Rows from block 5 of the encoder of a small masked image model, named by matrix and row number. Rows with one number belong to one neuron. Each number is 200 + 40 x the weight over its row's rms, rounded and kept within 0 to 999. All counts start at 0. After the name is the row's rms in percent of the matrix's.
After each neuron's rows are labels from the 100 images, of 14976, where the neuron reaches its highest value: "strongest on" is what is common among them. Only what is clearly more common there than usual is listed. The data: streak pictures of flow and ridge fields.
# fc1: MLP up (encoder.blocks.5.mlp.fc1.weight, 768x192), inputs 128-191
# fc2: MLP down (encoder.blocks.5.mlp.fc2.weight, 192x768, transposed), outputs 128-191

fc1.29,028,212,213,173,220,232,213,253,189,181,223,243,226,194,63,209,199,177,167,200,258,207,206,220,197,218,242,236,244,223,150,165,206,266,191,171,165,157,187,229,200,205,184,282,240,211,199,204,190,195,166,215,120,205,149,228,180,212,216,249,239,268,211,188,149
fc2.29,005,233,230,259,285,202,182,230,199,270,169,201,166,190,214,248,191,241,215,134,230,205,233,117,229,203,129,176,252,220,185,252,244,185,173,162,200,321,153,196,181,212,284,180,157,193,96,234,258,168,244,192,185,179,170,183,206,165,202,173,176,158,164,197,271
strongest on: fine streaks; high contrast

fc1.269,170,183,179,222,194,248,302,193,152,169,214,251,238,155,169,200,187,204,188,238,248,145,168,246,216,199,209,201,280,169,249,183,177,222,240,226,221,185,132,173,251,166,220,175,272,315,155,182,244,195,215,204,266,191,155,189,227,168,199,204,243,160,151,143,201
fc2.269,037,192,148,163,163,101,248,139,178,185,114,137,185,244,159,199,209,198,202,216,229,120,169,183,183,145,214,161,192,212,114,230,169,173,217,191,240,216,159,184,215,220,133,251,198,244,157,249,214,183,171,204,184,222,205,151,61,169,169,216,184,217,137,263,194
strongest on: high contrast; fine streaks

fc1.497,068,225,186,237,147,252,137,195,191,202,199,180,225,120,150,231,184,183,146,173,208,162,208,194,139,235,216,174,217,237,186,189,251,188,195,173,245,224,217,208,206,259,160,178,263,246,194,163,250,145,187,209,177,241,191,250,160,150,184,239,217,185,213,143,221
fc2.497,062,254,202,180,193,178,188,203,212,242,201,168,189,253,184,240,200,268,257,274,168,150,193,211,229,157,209,229,193,188,181,249,177,225,215,230,279,201,207,270,234,183,185,192,161,251,63,235,200,301,185,151,189,217,151,209,201,229,258,193,271,181,210,274,255
strongest on: fine streaks; high contrast; pair of whorls

fc1.513,027,172,222,195,197,225,176,194,207,141,234,222,179,195,186,280,155,150,189,208,186,258,207,171,187,219,219,194,176,129,282,205,165,182,191,211,241,178,164,175,183,193,179,187,188,179,175,179,218,162,228,249,162,137,156,247,182,186,144,269,104,321,122,209,169
fc2.513,005,269,286,206,188,239,228,233,186,186,177,198,226,168,200,114,218,193,183,204,197,231,206,165,183,222,138,162,157,181,286,210,220,264,142,171,177,228,242,246,218,184,138,212,178,262,168,212,236,207,110,206,174,172,155,256,157,229,250,241,170,164,145,200,271
strongest on: fine streaks; high contrast

fc1.31,026,189,161,125,122,197,269,262,184,96,175,196,228,204,222,211,208,153,280,209,129,247,148,238,192,170,190,113,250,241,189,263,251,267,190,150,193,244,265,265,194,142,189,200,229,213,182,215,147,149,213,311,217,177,168,256,245,165,185,234,175,165,240,168,155
fc2.31,006,185,243,225,224,264,199,80,148,209,158,196,229,197,212,146,227,175,175,187,208,212,171,100,182,236,236,238,190,185,217,165,175,175,147,124,242,223,198,217,202,205,155,215,273,198,143,190,267,249,117,212,123,227,181,211,135,231,133,281,224,200,200,232,173
strongest on: high contrast; fine streaks; waves

fc1.453,032,257,173,184,165,223,186,182,167,140,241,247,184,186,160,165,191,164,190,210,212,166,145,178,197,200,154,195,170,221,177,167,189,171,225,266,263,199,208,232,183,231,214,226,181,217,225,140,182,178,257,199,185,189,270,142,233,201,188,197,205,209,122,173,168
fc2.453,013,209,141,115,265,197,230,185,132,268,238,224,172,213,220,192,185,183,182,94,184,180,226,243,195,185,182,215,228,153,214,218,153,202,192,185,213,243,133,132,299,218,250,124,163,261,124,260,238,237,137,145,219,141,137,223,237,151,87,170,151,207,148,193,217
strongest on: fine streaks; high contrast; source

fc1.699,045,250,235,154,244,227,174,196,224,156,231,202,217,201,127,226,236,160,227,223,249,180,176,247,279,170,176,236,155,189,229,162,62,247,210,224,183,234,133,231,170,241,238,214,172,219,197,170,199,129,206,236,224,188,193,217,261,291,246,254,228,270,245,207,175
fc2.699,035,218,143,198,173,195,184,152,196,224,174,201,252,174,232,208,222,213,146,173,170,203,225,203,219,181,235,204,216,167,151,230,219,128,135,208,199,288,215,237,180,254,229,229,187,169,113,190,216,306,184,246,113,161,132,147,248,241,237,158,145,133,153,226,207
strongest on: fine streaks; high contrast

fc1.104,031,232,179,251,209,205,231,156,219,179,236,262,206,198,164,226,140,152,207,220,287,182,211,243,238,186,201,211,241,201,230,216,147,187,194,203,185,178,195,223,215,188,268,148,222,243,206,175,210,149,202,267,187,170,187,250,183,197,226,105,253,252,216,179,214
fc2.104,009,151,289,273,208,193,259,139,208,233,212,153,252,217,106,148,231,204,185,207,200,181,216,127,209,188,241,186,155,174,200,175,219,218,184,238,194,232,180,215,169,214,151,165,167,307,162,185,201,219,233,203,173,235,250,236,141,220,231,215,180,152,174,220,187
strongest on: high contrast; fine streaks

fc1.260,081,170,208,216,128,254,236,189,263,180,254,176,173,211,210,166,154,158,198,169,196,150,168,184,214,226,192,284,197,175,218,147,173,283,200,235,164,157,145,215,186,202,209,202,243,249,155,181,251,170,212,201,197,181,205,186,142,201,256,164,221,240,148,172,257
fc2.260,022,133,142,241,190,164,174,192,197,176,156,166,209,237,164,212,168,239,170,193,199,223,161,167,221,146,217,212,199,172,89,214,232,129,208,193,201,134,218,255,203,157,210,166,235,247,243,262,261,166,180,199,201,214,262,144,112,222,226,180,150,202,232,206,152
strongest on: high contrast; fine streaks

fc1.278,031,147,207,210,213,237,236,196,250,242,189,254,263,168,208,310,175,180,238,265,253,222,188,187,187,214,211,225,255,289,184,177,199,209,191,218,213,210,238,288,167,201,198,165,192,267,242,117,228,209,216,237,252,199,169,196,250,166,190,262,230,267,202,216,201
fc2.278,019,215,161,286,210,254,190,144,193,248,237,172,198,156,212,264,198,166,157,194,194,184,161,191,262,188,178,274,213,200,146,278,276,246,216,177,179,178,197,193,208,179,199,185,190,196,175,232,119,232,249,140,219,198,231,148,219,215,224,208,79,229,215,260,235
strongest on: high contrast; fine streaks

fc1.757,283,219,248,166,211,248,207,262,169,158,180,150,190,224,197,213,227,202,226,235,254,129,199,209,162,273,217,213,166,286,201,241,292,209,310,220,158,184,188,209,206,203,205,158,237,196,177,246,208,166,218,192,285,266,150,187,146,228,202,232,202,173,190,167,224
fc2.757,086,239,256,155,230,162,164,183,183,172,181,218,271,167,233,213,215,140,160,237,170,220,253,231,163,152,165,193,222,143,249,168,139,165,163,183,143,198,177,179,234,198,200,171,217,223,207,186,230,188,167,252,159,175,157,251,203,203,171,160,146,256,221,206,246
strongest on: high contrast; fine streaks; turbulent; waves

fc1.586,034,208,214,206,176,173,203,216,149,159,186,275,206,206,101,257,204,214,157,209,254,199,258,199,182,143,292,206,136,237,247,213,159,214,219,182,186,130,154,191,161,219,202,243,225,246,160,163,218,265,285,169,141,198,177,238,222,194,221,213,219,217,265,157,206
fc2.586,029,172,251,195,151,236,247,214,225,165,252,230,207,188,251,182,195,255,201,196,197,258,184,189,242,148,222,164,161,130,291,164,227,181,117,174,201,172,223,278,222,205,187,277,196,255,243,171,267,179,193,221,227,186,200,171,162,255,219,186,167,279,202,292,212
strongest on: high contrast; spiral

fc1.677,355,186,228,215,179,252,194,227,144,200,153,194,228,196,177,197,208,209,170,223,206,276,166,282,306,201,169,202,128,148,139,183,91,185,266,226,205,259,181,170,211,234,175,166,239,156,232,175,205,210,231,247,194,170,160,227,201,201,278,176,200,217,292,223,241
fc2.677,352,135,223,148,256,150,190,254,217,190,231,216,199,171,228,216,202,192,224,156,221,124,211,206,209,250,220,173,188,218,176,235,209,285,225,201,284,197,229,213,197,273,232,108,210,202,216,184,190,245,186,171,145,227,238,221,213,235,176,195,191,169,216,243,201
strongest on: fine streaks

fc1.445,027,147,212,98,242,123,229,201,100,266,166,203,169,206,169,206,150,142,212,256,265,168,207,202,239,167,210,163,222,285,170,251,198,167,198,124,182,207,232,187,193,185,209,210,168,169,145,202,204,267,214,164,176,214,181,198,232,167,207,187,249,182,248,185,200
fc2.445,007,217,276,227,223,160,179,175,229,143,253,241,175,272,120,183,223,177,180,209,214,210,226,252,253,192,183,169,212,200,224,161,196,118,203,249,166,248,231,205,176,260,228,244,169,247,256,182,208,190,185,177,164,219,223,194,163,178,206,214,241,165,269,216,206
strongest on: fine streaks; high contrast; source

fc1.427,033,236,156,161,189,148,214,253,212,214,169,171,191,251,154,280,173,176,196,197,173,269,189,276,224,242,169,193,213,235,256,243,152,208,186,147,189,151,171,195,209,185,231,225,170,225,220,167,190,197,210,233,142,200,169,177,162,165,154,214,256,237,138,205,144
fc2.427,005,201,224,223,215,185,141,212,264,172,263,184,201,215,178,184,187,145,200,241,241,248,289,166,245,150,183,119,206,161,275,220,200,209,163,202,179,245,162,212,159,157,190,238,180,159,224,180,240,244,188,161,184,160,172,221,186,238,281,125,207,182,245,156,161
strongest on: fine streaks; high contrast; source; pair of whorls

fc1.620,041,154,171,226,214,189,240,241,214,191,173,251,194,215,211,159,190,202,164,215,217,202,174,181,265,176,195,192,165,238,208,201,207,188,218,236,138,203,204,215,187,233,189,209,238,168,271,196,126,193,255,241,137,194,174,259,238,97,173,223,170,202,257,83,138
fc2.620,035,171,174,223,206,202,233,222,160,228,245,267,119,171,99,265,290,161,218,200,219,197,210,148,199,179,215,224,130,213,188,200,204,225,164,245,213,232,157,216,227,195,256,177,194,250,127,177,210,209,189,142,254,187,226,171,143,144,107,202,200,174,138,199,218
strongest on: fine streaks; high contrast

fc1.322,029,225,206,172,202,164,198,215,276,222,201,173,176,225,108,254,204,175,174,192,210,269,234,181,107,203,157,189,235,257,226,202,206,245,190,140,164,216,218,238,195,172,227,157,255,204,226,147,159,220,207,201,190,208,144,205,182,214,130,215,191,189,260,188,179
fc2.322,008,299,214,235,230,159,157,216,242,269,218,208,186,164,169,196,188,168,209,175,214,240,209,251,192,222,133,216,229,217,314,279,204,198,180,196,217,170,164,138,180,150,215,238,193,122,251,176,191,250,202,158,166,205,217,222,227,161,208,178,258,175,170,225,177
strongest on: fine streaks; high contrast; waves; whorl

fc1.332,394,197,176,194,172,206,260,138,201,205,161,262,192,232,120,223,180,250,209,199,191,242,151,189,144,164,160,226,256,154,215,188,203,210,233,261,179,217,250,263,166,184,143,190,218,280,189,152,260,169,214,267,219,220,232,213,163,263,226,204,185,216,235,154,187
fc2.332,655,206,258,207,233,204,117,186,228,209,174,96,216,159,192,154,154,161,192,232,254,174,225,236,138,212,194,179,169,200,253,195,94,167,152,231,216,268,194,186,176,216,187,291,157,128,140,188,197,203,183,170,187,163,186,273,196,147,235,131,231,168,184,205,156
strongest on: high contrast; fine streaks; loop

fc1.726,367,223,166,158,196,249,176,181,183,191,236,158,163,182,249,151,192,191,211,168,239,243,166,254,221,193,150,182,167,261,161,199,235,210,135,149,158,189,126,112,254,146,195,216,128,228,204,201,225,213,165,194,188,228,227,205,143,178,257,184,191,206,241,187,259
fc2.726,545,230,207,218,220,182,185,184,248,148,185,228,210,255,167,242,242,212,154,219,184,222,325,223,235,143,149,105,146,241,237,244,205,203,152,155,211,317,206,201,192,191,188,256,260,162,250,147,216,257,217,196,193,200,85,173,202,247,179,164,182,204,195,213,258
strongest on: fine streaks; high contrast

fc1.330,042,215,206,206,180,242,239,275,153,99,159,168,253,187,150,182,227,244,226,191,230,195,162,206,148,262,193,205,129,229,196,199,242,212,229,213,193,212,184,232,193,205,221,192,195,193,133,108,266,139,143,251,191,217,161,183,176,207,159,200,220,272,207,238,155
fc2.330,009,218,202,227,290,206,193,188,185,201,161,188,187,191,87,249,171,163,158,123,229,224,185,225,258,180,184,177,205,171,186,214,220,109,181,137,181,251,190,213,165,184,237,199,117,144,187,228,239,198,200,199,182,201,180,197,231,198,230,164,200,158,184,205,201
strongest on: high contrast; fine streaks

fc1.97,026,198,103,203,201,173,146,198,232,235,168,279,178,211,192,282,190,174,171,174,222,273,205,193,222,156,176,199,176,180,145,194,167,166,208,200,194,164,229,195,207,197,218,220,160,193,203,184,191,236,212,290,146,170,197,249,246,213,208,264,273,239,166,158,216
fc2.97,008,166,214,237,205,214,247,266,210,207,325,204,143,173,216,184,226,218,220,217,174,233,183,176,199,188,187,196,154,239,145,196,266,225,161,241,136,244,214,217,145,231,207,128,232,241,275,272,213,236,221,222,191,213,193,158,161,237,191,206,94,232,220,128,204
strongest on: fine streaks; high contrast

fc1.528,039,189,178,177,238,195,190,260,198,141,177,206,168,183,261,221,168,227,234,177,157,230,216,134,286,230,193,235,244,258,173,295,201,193,218,213,175,195,216,217,204,251,134,172,190,260,275,171,199,183,197,215,159,223,182,159,199,238,170,250,215,181,174,160,165
fc2.528,009,155,122,188,148,244,148,203,247,185,230,163,241,176,185,231,197,195,195,231,243,193,166,182,195,164,194,135,184,177,188,234,168,124,181,216,245,211,200,182,199,204,203,159,237,155,203,308,240,266,176,263,190,251,181,258,197,227,156,221,180,187,184,212,165
strongest on: high contrast; fine streaks

fc1.102,100,268,132,182,165,201,191,169,214,218,213,179,202,215,161,146,179,255,244,174,248,205,135,173,169,248,193,216,165,232,170,203,223,187,232,214,183,165,190,197,191,151,209,180,281,268,156,136,236,161,171,275,256,168,246,211,164,211,265,229,178,240,185,187,227
fc2.102,020,110,142,231,216,212,245,199,224,209,217,210,217,238,191,237,110,190,134,142,256,202,191,246,228,224,170,262,255,198,183,220,216,184,169,181,232,174,159,240,210,218,211,203,224,227,208,283,223,202,140,207,147,192,210,284,154,175,212,231,203,249,194,196,143
strongest on: high contrast; fine streaks

fc1.9,037,208,215,150,177,152,90,219,216,239,158,202,212,240,189,256,183,205,200,254,179,182,221,252,174,163,183,213,164,246,208,200,228,263,177,277,186,191,179,185,153,220,235,168,225,167,217,197,233,128,142,227,159,204,141,214,166,201,141,265,160,241,222,154,224
fc2.9,028,228,248,124,245,239,206,200,174,160,153,237,291,214,133,213,227,185,230,174,219,124,150,244,213,195,174,262,207,162,148,221,207,222,203,200,212,193,217,205,206,215,216,191,202,191,256,214,171,211,237,172,154,237,213,250,113,216,175,247,229,186,200,161,129
strongest on: fine streaks; high contrast

fc1.157,029,228,203,164,169,240,207,196,204,185,211,251,260,199,173,201,223,233,199,218,233,199,262,190,187,271,241,212,252,216,194,188,175,169,148,161,234,206,121,210,235,212,153,190,200,209,200,169,185,144,181,222,199,198,162,206,209,218,150,254,223,295,165,135,205
fc2.157,006,192,246,243,281,210,201,205,194,222,195,153,212,171,224,188,202,171,177,143,232,179,247,241,170,240,124,181,233,239,159,223,221,199,152,293,188,327,215,213,201,170,198,203,170,212,124,271,233,196,114,184,182,147,160,212,194,158,266,201,199,190,130,201,276
strongest on: high contrast; fine streaks

fc1.294,090,179,131,210,183,264,199,156,218,206,208,245,192,225,176,124,215,209,211,196,233,151,92,190,172,183,214,231,207,163,244,191,170,237,212,209,159,168,226,206,194,223,234,176,257,315,182,165,283,172,221,208,226,238,164,221,247,235,225,193,165,242,189,203,158
fc2.294,022,214,237,198,251,177,248,175,152,209,198,192,155,218,139,203,187,165,191,154,201,190,152,206,153,221,211,158,240,201,138,123,152,129,187,213,218,224,223,275,210,211,218,229,182,234,101,293,294,180,101,245,146,183,267,261,155,139,144,205,184,173,206,229,168
strongest on: high contrast; fine streaks; delta